Weights of a small image classifier.
Model: 64-pixel images, arch vit, patch size [4, 4].
Training: 9300 steps, batches of 128, held-out accuracy 100%.
Data: trained on pictures of board games with random positions, seen at a slant, 195000 training examples, 6.1 epochs.
Rows from block 2, named by matrix and row number. Rows with one number belong to one attention dimension. Each number is 500 + 40 x the weight over its row's rms, rounded and kept within 0 to 999. All counts start at 0. Numbers have three digits each. After the name is the row's rms in percent of the matrix's.
# v: attention value (model.blocks.2.attn.v.weight, 160x160), inputs 0-53
# proj: attention output (model.blocks.2.attn.proj.weight, 160x160, transposed), outputs 0-53
v.28 099:547449514525500533527476490451471454503515490531504551579513524490440452489432537536496449561489474480513516520541470520544549487513544548467460462434522562555476
proj.28 103:539416422585452566463510432498550477505491525519473461466518511443483495525462506537460530458402459562455459455543547542460518498488535538562556487499528524537521
v.29 109:446523494517464521525475471447588525570487543442554554501451534522491558442452495483612511469520491523419492472522466407465531501468508517550566517445545536504529
proj.29 110:543517521484475529545490560507444369490436459496533526546507509479549467506487443509435495420528534507523438526469517542560482491479481539472468526525449488474514
v.30 088:525537539510520542474470520515534485463526448572517513532488577499474483502492554553503480470395540470547525480558500402465537556462536553506493487510532466512522
proj.30 090:519457532508508488582558500522540391489517550498453523512522510451519510519476517570529559503503424462416480430470558520475562527521493471490496509459472510490471
v.31 098:456492541466481515455487475519504424503604489498489508522487556405507525526511472557523506452441523547505507491522493474496463529511586577495504557547492540511514
proj.31 104:474527473547569523542449519547595496443546480517473512499522421580452487452518515605530469531486522512417530484476496550495488517517536481517539502458465484463424
v.32 104:488540558497562612479489521511476459499526501450518474548445477462493451521475526478419488559502506537556455496511550547508509558437423508524499504440522422445464
proj.32 110:472564505484575464410484527509573497519512499592505508526509528468562608437528498445510467494507548502509469541504526479449475400451546492491513550551500571516512
v.33 113:480471465595403528484535532528604523477514600555523483516517531468452514471541444541516470517526482476511500528505544501494484477454512564441512472520490512422444
proj.33 115:511467485530489522539519556537518468442481459526527491445407501485512522570534600538487544474562464534488389480487427528487502525487510457515496513501463497441534
v.34 091:511461504447448494517590520524501445458440442554461550510478486572601433492426503566508446451490539423502564563558491476546496495495556435495551477531423534518483
proj.34 092:509492465516461445584496496556522464445528524448499460461556470509437485519520497545491553525442413494516471513451534509492460537486520510570492494477460500400533
v.35 104:485473450522570482482496479452537527509528588443472444488497472541474531436525518499570498454494543451494476544485504434554509504492496429540511568490471427473566
proj.35 106:523497530552495503443519488474529492490561507466519502545555483542483563513428545489491529491463521504517463525474498428542527455483508471424505511474429545560553
v.36 087:486545515541447553530469513597514524482508463450501503511478477530491468626505445588478472518513459515506495477538583493564517561531532540493509518542512504520522
proj.36 086:515524535540521453471474513502475411463475488560468459534504505496529467447434478506503571427578506466520441502440525485530562479461481441579532504544435510461479
v.37 109:551528499488518450526437438532469513476462363526529448522501501543530466626569541517515478534500551513469566582496563492472485475555525469511474558492495519534537
proj.37 101:497488473494517500585507516518477491457516478527438527466491458398564438420512457534517580450515492424487525522530522501511459503557528484491529531491518484522509
v.38 091:543523458536421443440483460532529491483539445517497456536420575431387513425550464503573461487514518519541421504550510491542504490484559525450480448537517508532495
proj.38 089:481474558553528487442537555554554517426539503497512485497576501505514499535522534524415547511555513469471466466493426533539487544519478479513584482485442489506537
v.39 085:482482511471504470472566507509508526497494481501511557564505489473430425483464469583458423418511529511461506546468497446493475526452506487433513451524466574548599
proj.39 080:471450496515525529536508599595531485486430519507584564507495485539481494426505469501482520539525492451526510545502442574560508494473504426515502489513480504478515
v.40 111:456529531528543561526508513516528495548419497444529537529487455499503512412453525400540484454512486544491535477511476627518510506462518494485482512571521448445479
proj.40 110:529511521427491492482471463470545518573539551467492514496481596510478479568537440476567433518480507589509523513442559499477509539473523529464446505463520475436463
v.41 093:502508581470583481475432521506444556467502487561574426500431487466545422461470524508484498531535515446486539476436545464450454552564522484491502490572540513487555
proj.41 078:585483454472504522511481473454468540510524573481444491523519467544482607531552521529495450475456568460490456539424539479612505513469463502492459489483486456526527
v.42 112:492507483572557527497538585468483494526544490422475554503447542466483461506525466513510444556536478521512517489494498594487479499489413513480541444423574482513466
proj.42 114:462565522494514529438485496508514510411467513546573491504488564507512548527480469516475497537528524479545473523508500542420458506449508499524541532563456518506538
v.43 110:488484470481490487486415474522442472516474540574450540455461499555495524445518477484480512563588522439490452514519488519430491519523470489493470504496483502475589
proj.43 110:461552434407475465508499469433497483479520495529451514501479492406413562482544499443553517505519475453483517445529466539510515469545517513550507424483537500546475
v.44 093:487478497453559517411513537466456486501548545524522484480483484499486482504439446558553496595483472528521496550531490499505480588493443556478505442516502480522495
proj.44 103:412475528578575487475484600535570446533503466479494493539441513528489565483497485519422502513514480529563466475483456519499537399440505500595496450529495489521443
v.45 086:505539491525510542472501492455543504505520501501483502526481514640431558492491470424524507511473499407583507539529501515520494489519507527541508583447429474452596
proj.45 085:554495505511469444505483431509513435520463492427528476498519493455506485552454508517504537422415496557502511437504564487490506482475474429472479573491441565508498
v.46 094:492463472551458480509486498441510507531555508519555642454522506437536568426557528501484479503482436448625509521482552620476424525513557504495559514438514569542501
proj.46 100:482521563427433554505452497523520485506472531492525499532528487572461505576504424499544504480498374563523506512469476429507511496463480519508497504532472530458449
v.47 108:459494530433459510475508525543457506480482417450583476524503539478491474488466485480413485526493534407468476509554453513460529443512547520566424518479499492419518
proj.47 115:456467523485577454588487481504483433477496493499494512497504482448542511493476435504509478464538557567541530429416593527500507528509487472506514527458441511494510
v.48 094:447533491453527514570536530567553476513441418468471532474585515445524581453456452496528402511499532520481438485500449493563509503494520478469552485494501484409501
proj.48 100:522497463518452486545453523480470456505548552465454458557502528507515467532489457495537459539478496562483502518494578513461488527491485584503415457488492481440491
v.49 086:504472530448520501543521447531521499516535529511538533481495362515539475520511552529540474380456562510501530504446590411555482521560544487536532465518514567478534
proj.49 086:582540536530484483512583417468491516446505500548577517467452504518462497448458546521482538506479444468478491570465464481411527522516487472480540555534530440565512
v.50 096:515498524469523447515444542483531471498482510522488412505525467579488495527440499486539478448448533472511529543509508453487506550427498488457431540534439517531559
proj.50 093:462459431527508481476466486520509443508518480456488522519519454478474518510569442551521464535443488411462516515459514461571531431547501582507469543425579546487466
v.51 087:577579465518418458488497479480518467483498517594464460483462578472493524512522476490458542515516558496458477509521484481459521459509554537467466586435434507538516
proj.51 085:489493487459487570476529494511535469460495456540473489442490445415590479530518571560505491509491476494450586451534516546467457428539485494515481577460561617469464
v.52 107:516418458486531490515541445517508479499536566456484542521532464485403493532540430487440477625496572441516477529482526515527494499546553477490530550540498527421535
proj.52 101:531511494465496482545467516505452486501483500433496437529564476443547501471467426522492569451486502491561494458500430503529588571565463455471530459443412519526471
v.53 109:519495467507484461435452447537540523533631488551560456497515533500418495490542514527515529461559492477491453486481535495436543504486517472529471498560513582542474
proj.53 115:499519551472520475453476470501384498475472477569509532444506487513540557502526536452502555506552556493454457454500413475584512490495514530481559485566544525503481
v.54 082:545478503469612466455538497482511517514487488480487587556514546516467558480483498469537462566529518492489554588478484489517513508494516470524535491417498524540560
proj.54 078:511483542515505450539529548532538455481506480445476570461439486502528512507453458481499573449425500556549493437551513561511496425455503481533493448554423520469441
v.55 098:545491469511443482507498470537610538483555524553503522526570510558438424536564455592480481549477504448483501576423558451485496576567480502426456506520489514550483
proj.55 081:470537538495476483488505514547426497500491549519515496495539464556471554535469543467492598496572481454463467526482456472571533483471472459491446516502477552548491
v.56 096:520396466498474466434492483519481610550471520451508519485549544451466478471495453480408492478521452481509630485482450483523535473547492572500458505533536488498520
proj.56 098:485526552474555527598595512563461465498483489509523506446483511544423475492514467542501564466517574534510450432455543501501546542512529468446541492494492518501430
v.57 097:572486508490490465507475483413521502497527545584483484509489476512513596459545523461496504455399463561535430518546565490581539463463465542426487523448537580535498
proj.57 100:461500544437538554427550553551544494534551477518537514486473519440535549521481517429534449488550524527407543493582507498506487420476539530448555540520520520485517
v.58 094:552520496509476549580515543581479465492495472463538571559459522503493384528499537522500511530413466499525501489543486533527513530461505504496527495564530498500395
proj.58 094:503469504559547476554494530553520512562436554452528427543527545477457463479501478457466461482548542450505521482491499472557468589464454455555488426447435490566591
v.59 098:469475467506477486511484529420474447505488570477441536489532526551514553480543491488554503482495544538470454566498563358523494502468439503508433462522457485499521
proj.59 092:524455414525432531407471471424568545501551465472538526533455419523442487482521589498505533533477475424544509520505450525478564454549509568525445534472551480523523
v.60 088:470494536563440509457467565508600513534539561506460432484577515551417627405505437450512493533541496486528478494456469455577523505588461531495442502558459474458524
proj.60 091:505491513439477500471530462525422515435501424542558478454514485445544478562515565475517494523472576542469488461510499527527495516498527386491479522568537458423499
v.61 093:488554433429518471410507461518501568531602410462455513483407571471439521477517489497460445557562504487507444475470482548468529447540532545497477463490538510516539
proj.61 095:471508569463516488472516546514486490402486491524497496472568534502567530511562471492479472509471486518480546404533455568485502487537497470501554503536481552442457
v.62 112:502450501533585463494559516459418519494475564470491565466514479406436600541498489492455559491471509471540535539469461504453487489459462459506538538454528512496520
proj.62 112:541518551472511515482500531465497482505456440461490480545454523539552490480351468483517550496457482527570504540508522429535504480400461493524517435505495522567458
v.63 099:483559514575517504497542465465549549524512540395515522519533505518507468502536544495498486483424515571471558442499586456514562498500556497555490513462533443482556
proj.63 094:542538526493493507429476428475542491472517515535565550551432525576548500481477489475473489496568537526528512560432517508405535485482457525423567582534534526503476
v.64 092:445510456531457481501529489511500460479488514553535544574479459435491569452577471498564542502477492542441534456496539477498470549495541457490484544491507442483478
proj.64 093:478467479456487499448540421523457457438557485462434441464537500525398520487495447531569528556468490483430498552479520499521471520502552526513583475443501500532501
v.65 096:516540527491519475415458553580509515454490492464553463569529513531508568455523467501501562514540576435517438464530511479492448491552583534545484540477526491428490
proj.65 093:535490435571514484553498523507471462474485512505517455492467468601458528544514507502582512509564447470513490509467490524514466523531460524518500548511494485548547
v.66 101:471476478536536460498476533490567529542488445459543452539475476498522481468442483508501490471414457455461532536521478489586553596442469530499473515523443448538479
proj.66 106:524495474557489543452505478498491459487436526557617470475488550472483482503460445447514546525513404599500532481485463452553480503529467516553581490505546493492497
v.67 112:505488486563529486507502499461533464515489511586466492511506428520531459527538576484513540454478513418478484470466550424429525429497565471505478540529446529552547
proj.67 116:599470489513524566406482536493441496514531524486466544562575546515507541500536474507462502480488479486390509511494483440536484543532528463563511486570439528510447
v.68 092:598529575535499510505515458491513496457463603537508574428475531519434529538492572491567500411479533422511560503492451409479484507498483507490549518508517578475528
proj.68 099:555523455451535462449534533473433522480544514545486465485493564520432431586584466581456503445496500477476485486476494525541508501619477496528484483527536514519525
v.69 104:438529554409489473497463507523528409523509517487530519510507484525503458521532501549474473480529403520489480522492537511513508462462470525504475479536412473544439
proj.69 103:527506499496466509525536500507508498491515551462456545550512564494497475509474467417524510501446596532509543487598515537439473468437515514494485472481534435526456
v.70 112:523489473528492466544495496454490579461583576505480473454465533520508560490501545455473495498445454560425507545567511444512561516470450470437461457460527476591513
proj.70 112:576505498438492539471526519434536549537468487563539502458508509480558487487513485492536563461490446505491584445577430458488563529482552509520546498571558554458479
v.71 096:535478537495504500482502499508546463515526512450550492544416498485526563473513474505525538592450492526545504549546508493560536476436517442435476463548457496464514
proj.71 101:550491555436540539447500478518465481462514535520532476428413525470483441438485510494490514533480485518542547444505471434473562558483455506529542488517485474556510
v.72 102:555455474526541519509595537478529518486550524497450525572541492551438544469521437500544511526447461510509537495491545524492509520506511552448464517473539480454466
proj.72 095:488447468467512489496503423578483428468502471485536525477517484474575483523543496502544501476517526534501513506540482448487526525512470501541516478511495498567537
v.73 117:486539506520570545541504508391476540445514571490433523509463582533478530534483511472495478443550455478496475528463503477456590563496429509438445427461497466514495
proj.73 104:540474484490537477464532475483476575528590511522556431430539546479515515498529522521501516422493449513415549441512479491483528541541485505506483504600533552543469
v.74 098:437485496600484600495546497424528538472507489461486491428494554481484542551503506475543525500487549603522464346505468543488487475462495497519501493473501531493481
proj.74 096:515505485423462612540513542461537557504472513571520526439483426503531558544478550536566589502494525480553518534534466538495548506461534513459428435511499496441456
v.75 092:472489453537542589550479465481519483485543453460483508529439475452515536475532397546514458573448476480536496479521480547573524497500496469501507495553595485489530
proj.75 089:451485526501417481527518452511498520478554474486497482449469450403478528464473495511472474459543574570544499435526512508455543541484420509518533494486547509510470
v.76 099:506460515497506526506529468518484403528500549541489437526507410498477508497515421496453435610535454624514511588452466437452503556533506587491532514485469521530499
proj.76 104:469528476491459519525531479489480496439488482435496444545563577500443498482543401478533444451551552550489503514524571517437471463517499511533563514490515491507486
v.77 106:454542493486382490580529502564489523403569509538444470468489454485493487517497478497465437480537449515493493511495573471522511501562456521400506459479444555487575
proj.77 109:541486456517482533495577469494514490528523484574464514482507522473464525440507454491541528456518506475472528464497443524418477551440568536484494561554516567436514
v.78 089:493544486502437521395508544503493510506411475479570462459552492550522529499506449525444569508457498574449412501470448513540504505480523498506500513561478488465489
proj.78 100:501440398480435539574472473533510513495460561489530540492500441482523530532475498489586530479484526516539469593527509489527463412412498563456488541451525488498423
v.79 097:498517566466483554567442488430603517510541460523458509483514523450518536537484555543501483465544499543472480478454515466512487479505524493481481454492508489463462
proj.79 103:569496518463466525440571511408460507446530530511460461544536492497437503471441557529558538440453475467458563476498426465503502559546489521540440436502524499508483
v.80 104:454490554471531547476432506457504532539502440424446505460488585530530531535504479513558469483490435499548524509473448561570481543413492511444476498526508532497492
proj.80 100:461507539485502480509559471513524576439602538479509467417519519460493460483503492511461506464448545466418525465583487545564572509483524557500469471474516433562483
v.81 102:490452509517465522498507495474500506515494608431469507458472554569469480570492456596448535503544467515489448453547479537457578459419491503435554492490510509481494
proj.81 105:588481481497545512521521514461528520570593493496504444412452458460509434548571478465430520476544523438405492501513534531423504553492465489548446505524505447550464
v.82 118:524537509554503515454442492524496532473420520543526479435481494510427539414463571489512446473555465575508526566516463509530529552466489493414519477575471406458545
proj.82 110:491561519502514507488486459521482466459531541548506493420470571462438426534512462500508485470479475432478488506488547531577499473521517574543455536488561479560479
v.83 100:574585461534539471475454507533513457541438509467553484507469521473500533518457540486493469449470533449517499467562410552424556453463449487576469524533462447528476
proj.83 100:548538498537525563495467543445497546535466517497547493477493512485555480599485510515544542496528443568476459479534509433552469521481451500516465479517510469520520
v.84 110:503555439585493524512468439469545504544500453542455490417469521494573458523499575523467493469473501478443481512521550483470501533523493542571518486558488413569459
proj.84 117:484552515577494527440451507423510502494429507522487558549587468507458538500514539527400481497512529506470477546483495457511490494467537433557479474509541452492462
v.85 123:507515575458460431434480553579483459515485458537540446411517529518489513595483483486509506551487469456466544579507469562565533471576484535526567536517468561517583
proj.85 122:562554450542492565498521554539477471434489456484473536562492469563499497542491491486466523508582486496518443536509503523538450476490523484520441501529464528437481
v.86 107:582562558486574559485439473511441475419519466577521503481459532472456537525487464482469473523577527513445451509536463504478475484457509504530523464492560483533538
proj.86 108:491527514442428508519500513487489521498478495451531424431509573474452523549474465505492567448535541463533449465569456470520543516528487475491595523508550491483477
v.87 102:509498495484513477485453476531539466484493464558542518523530483517483459524533534528487597432515520564470471473496518484475504478460528519518511473531437501487526
proj.87 106:561523455489398525480555525480496438526526563457506522533493496485493511561471516429560592511490520452439499489531412480510435570505475518536475461499553505467414
v.88 117:518461454570471460438556510494493544493470470494497494449486484513529490492468496489567586490535528607474535459572486477543500531499524535460528472486495483567460
proj.88 116:482542499469490442502478421524527472489479505593481540440443444512477500498536533467511571534479492500593498555542534592492460487538530497510537479502501470480530
v.89 095:492480480528492534410471549517527592534501493463477380462533547497446503420458486510519558545528457546471454535510485578588513491525518459518575433473547500525578
proj.89 100:555534535475548518526439446560535509477460470527556465496514440408464515482506483481518515502554454457538488517505558481527538462493477508496557553540551545481505
v.90 096:523503437471509521530475544552527487478577541492495468536556477441526501444580471523534507524436552455492525518410547498513459464580488460492494484483483463422530
proj.90 098:474509480547465509498507494474486490501489491488435476442478528536501536520499537526502482475559523554551520465434477465420534542507426549493517518480488510475496
v.91 110:509509523534481495550489469506533533605527570452504533489445463525407557406508458507515456565462501472541465558508493572488530544518522408450479465502488493471490
proj.91 106:521501603522544430460496474526571509502596523456478476484518439415494459467533472484529486450498496513503527444482555492487537483470490529505510476545532522485506
v.92 093:541513491540431547544505499465461537456580467476527544519495547532491482463498518453448506490491504491481449489504508558495503498484468459409510464437490565440506
proj.92 085:496465451455500461465508483526493483523451472514549426539501544474552503488483471477541517441580509554521442455560433449469511491518503525498512521458501462592550
v.93 111:472469522473451422524578541452496510539503418537494507464529436487498510518519485427527481478479456542542557547416458546556433552526503458489492581529395627503512
proj.93 116:453504508564410538493470534551492505456528484550438470507496570555452546458483510562463481543498507496579490480416462563494505426501519580535453506472450465486500
v.94 091:534532519453505469432447513520517565453512541482507599502400458509492487431465525505513505498525483429541492510553512451471478453452473472460540481510506503394465
proj.94 095:493499581476477459518527471436465519557543506460484523514475500497464460497493480451473468480419534493478546452513485463513520529494488462497511506450501586505511
v.95 084:508492460489562534493430416557525500535445491542552510479441560534469491485586525511514452461521543428573552492546566450504587515487531508466453485462435509483498
proj.95 080:458511562533510428515507498501462504567597558516501598520461503436529478481515480437499476495454518518514506489512542483486451517454492449473466486557513529501423
v.96 096:490526415511422547579506492548474550515513420485518496459501502552479510527487566567554524517530433503486525524526536446469555485536570488440483448526476506537451
proj.96 093:535500472481492444481482473585498503527583529489438468463539447505512493526459495457512493452492587440480546475515509570533535479545489484562461466410463518596544
v.97 107:489537501505470517450495453495488479509470516420500546514497484518505507552500507449517507529506434518439549463473569517463417453467455523602443573536495490398463
proj.97 100:468530547507427490490530511518493605531524486508513484379462455458525551485526443491487521515522508509522537517472448532544487503454444535481555524525507439438442
v.98 097:516539477500530564535499502487498493536594483546502488512445522465497532478482480540504534460478514529479483496511476437449526526387506438522473506561485538497445
proj.98 097:546479580505503514516465488460470492529459581491446554526489467530586482482518516484512530479439531521516428466514537537568551463551491450560467497538484486632537
v.99 091:535506520520495522496427501436479516542567511519514596439492473538481399558540427479525503504445493461513553497528563466492527587528473524568438505527580455554495
proj.99 095:511488520550521519418551457474554472591444573537494563535483499495520454480550485445511544463555530480482501444473494416489495479469473505500557529518563563522490
v.100 095:435483458485541522431513476569520470586468433487572464455465488473509514510522554503527533543572506494456545454491487534494546527437448519536495464454506460507466
proj.100 094:449532557517534561505497504492477515514402465509529500533493496540465465476488487509507536415492571499489491567538523549505537512468504489479506529408543518546516
v.101 098:424530506512460537482482482487479447506483532472489431540468542524483456458466534557554459445515529521445515501421447527398451586443433552490463527466512427471529
proj.101 091:552452463521487485483547483400478511551513469571514572467478574494468483449558520506396517487473513478529534523483490560490455490541544483485516523499510518454547
v.102 081:509493559442550526526489438543578512542431484504533526481467465510519513545513530535566549496482497493527474465482515520440534503505518530506593478473513475442512
proj.102 083:536502450540489494465548501524488464550513458577497553496516524562384557531475394499555523485486519466518519474522545503549486595444421478487493509536535503472428
v.103 102:483508443483462505477486546538496416533477603466540418511503548497559488462492519582465446418448532511497521575457487535542460479551489521480493549483522501470507
proj.103 101:521479515568440588504515455434555448456488546545528525538481504497485508457611584484484562511576463459458543540382484473484443515464523511520485503467509520444527
v.104 114:491582546510555479479551402545500486552471496445509506500562509576460440432535475446492500503419497489514560528505486557510577473457497416496561535492540512505551
proj.104 113:499553608534477500468451563505540431488456544511469496489458542477446599564401432534435617484487492542496534618515528538497516487504538503491496507448473488439467
v.105 089:500497499457507537550534431503462538471493491482451531467469507518509470467529531472528458528540463556452606546553466470523520507549449419468511476455520510460493
proj.105 096:488473509469496426505543539454456488513508466491490471475538531531450484473476388539403514457467520471545452494534501555463486545543527485479597482470504534448452
v.106 081:435513420530422515500470501493529518490534469449443451493523486488388493475514551537488536550484546541513521541462516530489508541493510450475518458527480440486509
proj.106 078:549510529450482406454487472465546520493540431500492505556555482532515479493487543461504489509577544504418443530518525496465487444505543537524530472506473499499529
v.107 116:559500492471470463547536554507490531429542413517445514503491455527487509492410467502474461516502446488518480513537491419546545466465554489451503368532459481540517
proj.107 109:517462468513576439488469481489497501471533466437443483491520548485544447514459510500522450509537516454500531434551510430437531494491485497490480455471509499603562
v.108 094:509427475466470500577513496475491578557471418514478524506545521534499455521479529491554489492489503522544409573501477491485498512488549486533465471481539506446487
proj.108 103:546484529556558503504476546490504468467498475529517468523488538479519518521369440547456465488509521531548523511547547497475541482506539519439444465450483512545536
v.109 098:518436544516510460468516531474509541490571499538516578485510465487474508506453471467423469510494495473518463519499536521523533472505486454489528455508513479473528
proj.109 097:512467523539546527483523521497595461451467487563446507547513493536438533477527563511533519516486489500465468469540554439437528486503500498507462519549448522559538
v.110 098:431464473500537527510481454470502522513527518549557580520515536481526480528516550487446568493488458464465533459528472521487456487510474532558450531473419504465446
proj.110 103:462539492529503535486583562518464547502521460542568437438482447528438521478508503522542438518463556570529478432555513579553530517479506514540460495503486564510486
v.111 114:450476503486523532552538477597518528501511408478502497497454538467480523520522515467428592508480459458500567433551460538550545536581539565518550462459545523483468
proj.111 114:452578486506517458506562541469496534571461452501478472545570498470514432472385473487533416450550560550526450515573482515515477584520511466518467491454509505559443
v.112 122:515482559504519436502489507506585557505521436472470553460483461476492513508428449485459542549507456512507492503535555460556511500501533457505580430544518504513495
proj.112 121:483498518484564435536500497454497480421465466416476544533545516459492513553441457431525467492551509464494488494566524436488501536553473483476445414555571463545491
v.113 083:584572472508530469523485486523488465498559496513566526470562592522491508469469424477538548441474492482519511482563477425572527496450458491513483487467516556517422
proj.113 089:486496545550521599430492410518459492536445549459533550497450490487531531514490491475542555486553475475535558462522507463513565498444456482494511488436542472606523
v.114 117:590534543452509498509557465517450504458500432475498507489594531530532516513519430487523473532526467532531492478558480486566586511516518448461490427491556560536542
proj.114 105:458532502510509451479399476538469511498507491360472478519468502459556475509412465464522497460497510510551587491538510420486480514435497532490539461436502485553526
v.115 090:490499410522505527456496449517486519514558501514530544577515562487489451458562510490445473444428524516485471539551499512399549520522435503532513445502494551544505
proj.115 093:552458518495419571488500476477528459570555495596441518461502464554459498438589534541449523477452479526435442469466495556505492548489483512537432528510520528520496
v.116 106:531534518557581508509464429436464503525511471566464623518531519533538431573456500513556485511522491444539487487505524440473511497503510454518408500498512537491484
proj.116 103:528470492512487493420566585507475466529510501508451478479460548533511509498467395536468502481444460448569530450526529530535464447486467534501568519484490579497513
v.117 087:508502489466506529496473474489470489529575492522438529510527495531529554525439488529406561568524472526507529480474483525478499529490501553486513491526505529503490
proj.117 080:539520537565458410494539447432517473555434533462448520568498531548547449461500492458600517486459566536526484497543492521521545480514533498623520504475532556525534
v.118 109:462526457600506574539446530469517471488519521533546531507450531512529483451507497549564558428458526459476495526477498466416516582518482546480432474497533462454518
proj.118 101:599448483490534592491618514449429433555525532583502528482470541472496481544523567479509492521460440517516496467530529494518495490514456488562458490498482538558467
v.119 104:479529556485533503463464436441470503558460394470474453486528530529504528498497481449529564552518435480465498449482489525472450474476436489566476580571482517463499
proj.119 100:485580547427494476533455514545513537509471440482508509451483520448533454474496453506503486496513566516517508529543511450557480409518490522467514495502564414462515
v.120 096:561470496432495535584511501504452585448516477477481574431529490433508554520501498478524536493487500538546521499530503520523579468549475478494508463469585570484487
proj.120 093:481455526436531491510483475506507477528509491521484409519507474548508490536452442557525502479532525503478480463581558439441560534473420467522524462409519481536432
v.121 115:409450508457493469476496517403441503445482543551511530500511499434500484498545519459554529494527541472516471513457534551471416476493457495473476565485559462461468
proj.121 101:506497463515546560540547563524510495487463443570590453529511505563437529534510509556482478516400489534515497501512542523444523527501518501467544573455485563465513
v.122 089:544541574520557491585522500457511547492546536528492550497533477493474486496518428476593526420460476518509429484513512506444496545447441535436582480431559527441562
proj.122 089:562465479547530501496530526438500425509512466508493569542502542472452553583432452486542474556452449500561523467511541408475507542479434515510512508538547521495402
v.123 085:524485510447444521445504501502459482514510439456478456487535497509521563506534480447537495491529486577504525511455461550491502466510419504505487520506481508427484
proj.123 078:472500558519430446507445471518532452536500468443522517498494493564501496449543495473451508437529568494466506565507516466467452482508517518495502541530532451439543
v.124 091:454511457508409477483478586531530555434414572477518505449537487479511469442537467490489480473445530521528522518490514461514479504519563527466535504463462481476558
proj.124 088:500475465488455492499466525493509477482605538513480575504451513495492462511615515450476479517551454470424514473493440485555455571483451446492410456532468494442508
v.125 106:442534456476471510457451524560540529524456570490506507454505545501519450479522555484487536403593487471496491445438478556506472461524522487477471534525509568438463
proj.125 111:472524574470461551460495488547464494567500534502472441538442466482486544479505525550524528484498497497450457540432512525516564508476481468543537537476460504498463
v.126 124:478487533512472471515524531470493547461507414430422543462531455459502542522459484467516495547542470521504521523522579445561470453538574464458510525553585508495503
proj.126 124:489484438477506391514544557543553519491492503466430513507567469579552488520413416473451479490529509454523518527512480457457450521577492480448496478570523452483514
v.127 108:509506446497532516532543508524506550439503539520524547515466492470524405568503536543431486476520492501493456461506415520452548491539536550518515412515495537484565
proj.127 124:518480512473510525443497516500454456522555458557447440495489527518484485465517442592525433494526542497431447387588552491540504468470428486588501460462506540524489
v.128 099:474417497525429478479502506493461436513529607491440432443482496506521419566542561554478458441498517466489586463477487504496456505452532510486495495559449601529551
proj.128 098:447537507483420510506472448534504474490484570494465575569514466541519574364478520499591503526527484456458486508422513496455458456516442456493426479476416514463473
v.129 118:432520471488534468550545488460546489489458477523439478475483472532463568457494482497448497471536570445575496598548484490511494523474526505488493450493504465504473
proj.129 113:517521561516523441508522431502485495506498529500443443460493516478548478468507454482584473528571501469459572475477452611465481552474544441500486580563573522521514
v.130 099:558495461490462499503458517510466461513507476470479491501503534501528498572479539513467462470428498534483541468411468555409514447514481493475446532501477578454468
proj.130 114:494514551478503580514512502458456483500546507487470489566478477495370579442461548505533529498438497474536509522544491488475466538547441450504445550592447501506515
v.131 103:531450490531451515426519466486487465510512478544527446464440480460561461518503471495547496477544524528484494484578486492487505511528439546470500467477496599524558
proj.131 114:434434475455539490526501549499626505533508534508471540480489525544442531475502496516541495516441502466445412544481582451414561573472530486486501515445481459451455
v.132 105:531484523500505447464494501512512527499476512466538493536470471498494465512524565484487452516469441458488555528483509471461438489558463512489487366507461552495534
proj.132 104:522568515452518539545568514522505549447488499514460528479439496505507549484462483514486504464527518536420410573480538456486524461502510404547480449476457464600500
v.133 097:453546469554582521439481508480471511451512459479516538445541458554434486554514432485554540496499457526493452450450507443534494479548556524532510530543580545521492
proj.133 102:375526446500492446458500481526455540531507490475491568554534524496512530501482497476455540543480545557522578471561433479452454453484510581496482476502434451436387
v.134 103:501513493476545441466479511458496552546495446502523560485467405476504517536487430496488450480506545497575436577533514515544557499544540490522505542502547448442447
proj.134 098:482487486504531458540463518506492547529487510526514448497508501536514464509511423461425477505486543546456644459479490533534430483476548510488483539437532429495457
v.135 100:484532514522497452516541555444511486489542517496529546545574531475557527498424506484523539473444494494490491406450486541530523429502540499561497549496527499435518
proj.135 089:536496429535457544512458485470456458506469452471549486514533422502592455441489499495506526473404557438523536520418500492507456493556474584493521570479470548529510
v.136 096:559563499458515486519455548526483495493531470510485565501556457551521516438473498550471516488555485484529526551535528506529476509457456502461441542475529388444443
proj.136 096:519525576463552434580457512512509520496520467518541430456496484440528526529480493419429471487531512514541517508546493534479492499510513517534513510512584474506570
v.137 097:512530500549488475506585537509580428476490527540504496463521536495513530453557506548499505528576556517512479520481508509537558550500518474530507588499535406419457
proj.137 090:586464498555441479414458460545472509489442427444513519570550554466468480475548500459520451548445410470518532411496573529514492447475497526456511541480482550466504
v.138 098:507490514431546521437462516529525536437541507585514538465434558533451503515419556561493421484464464512587524577426503557573490475532476503510478505526457466561472
proj.138 087:546418519524542546598534530439466500472517489457505453435439503421548471503478502480468540518506420563446527540553548464507496582586558506525426471460510511515521
v.139 115:484438549513447452452479488522528493505503504489575483575471506563572508521505552509532526526527524434527522532508534535492469519503501547482495468455466528569530
proj.139 116:528477521488484501535549559515552510471511473610494513515511465521454529478429579534497524466464512535442432469496543488483646505507520485498464438465520465574526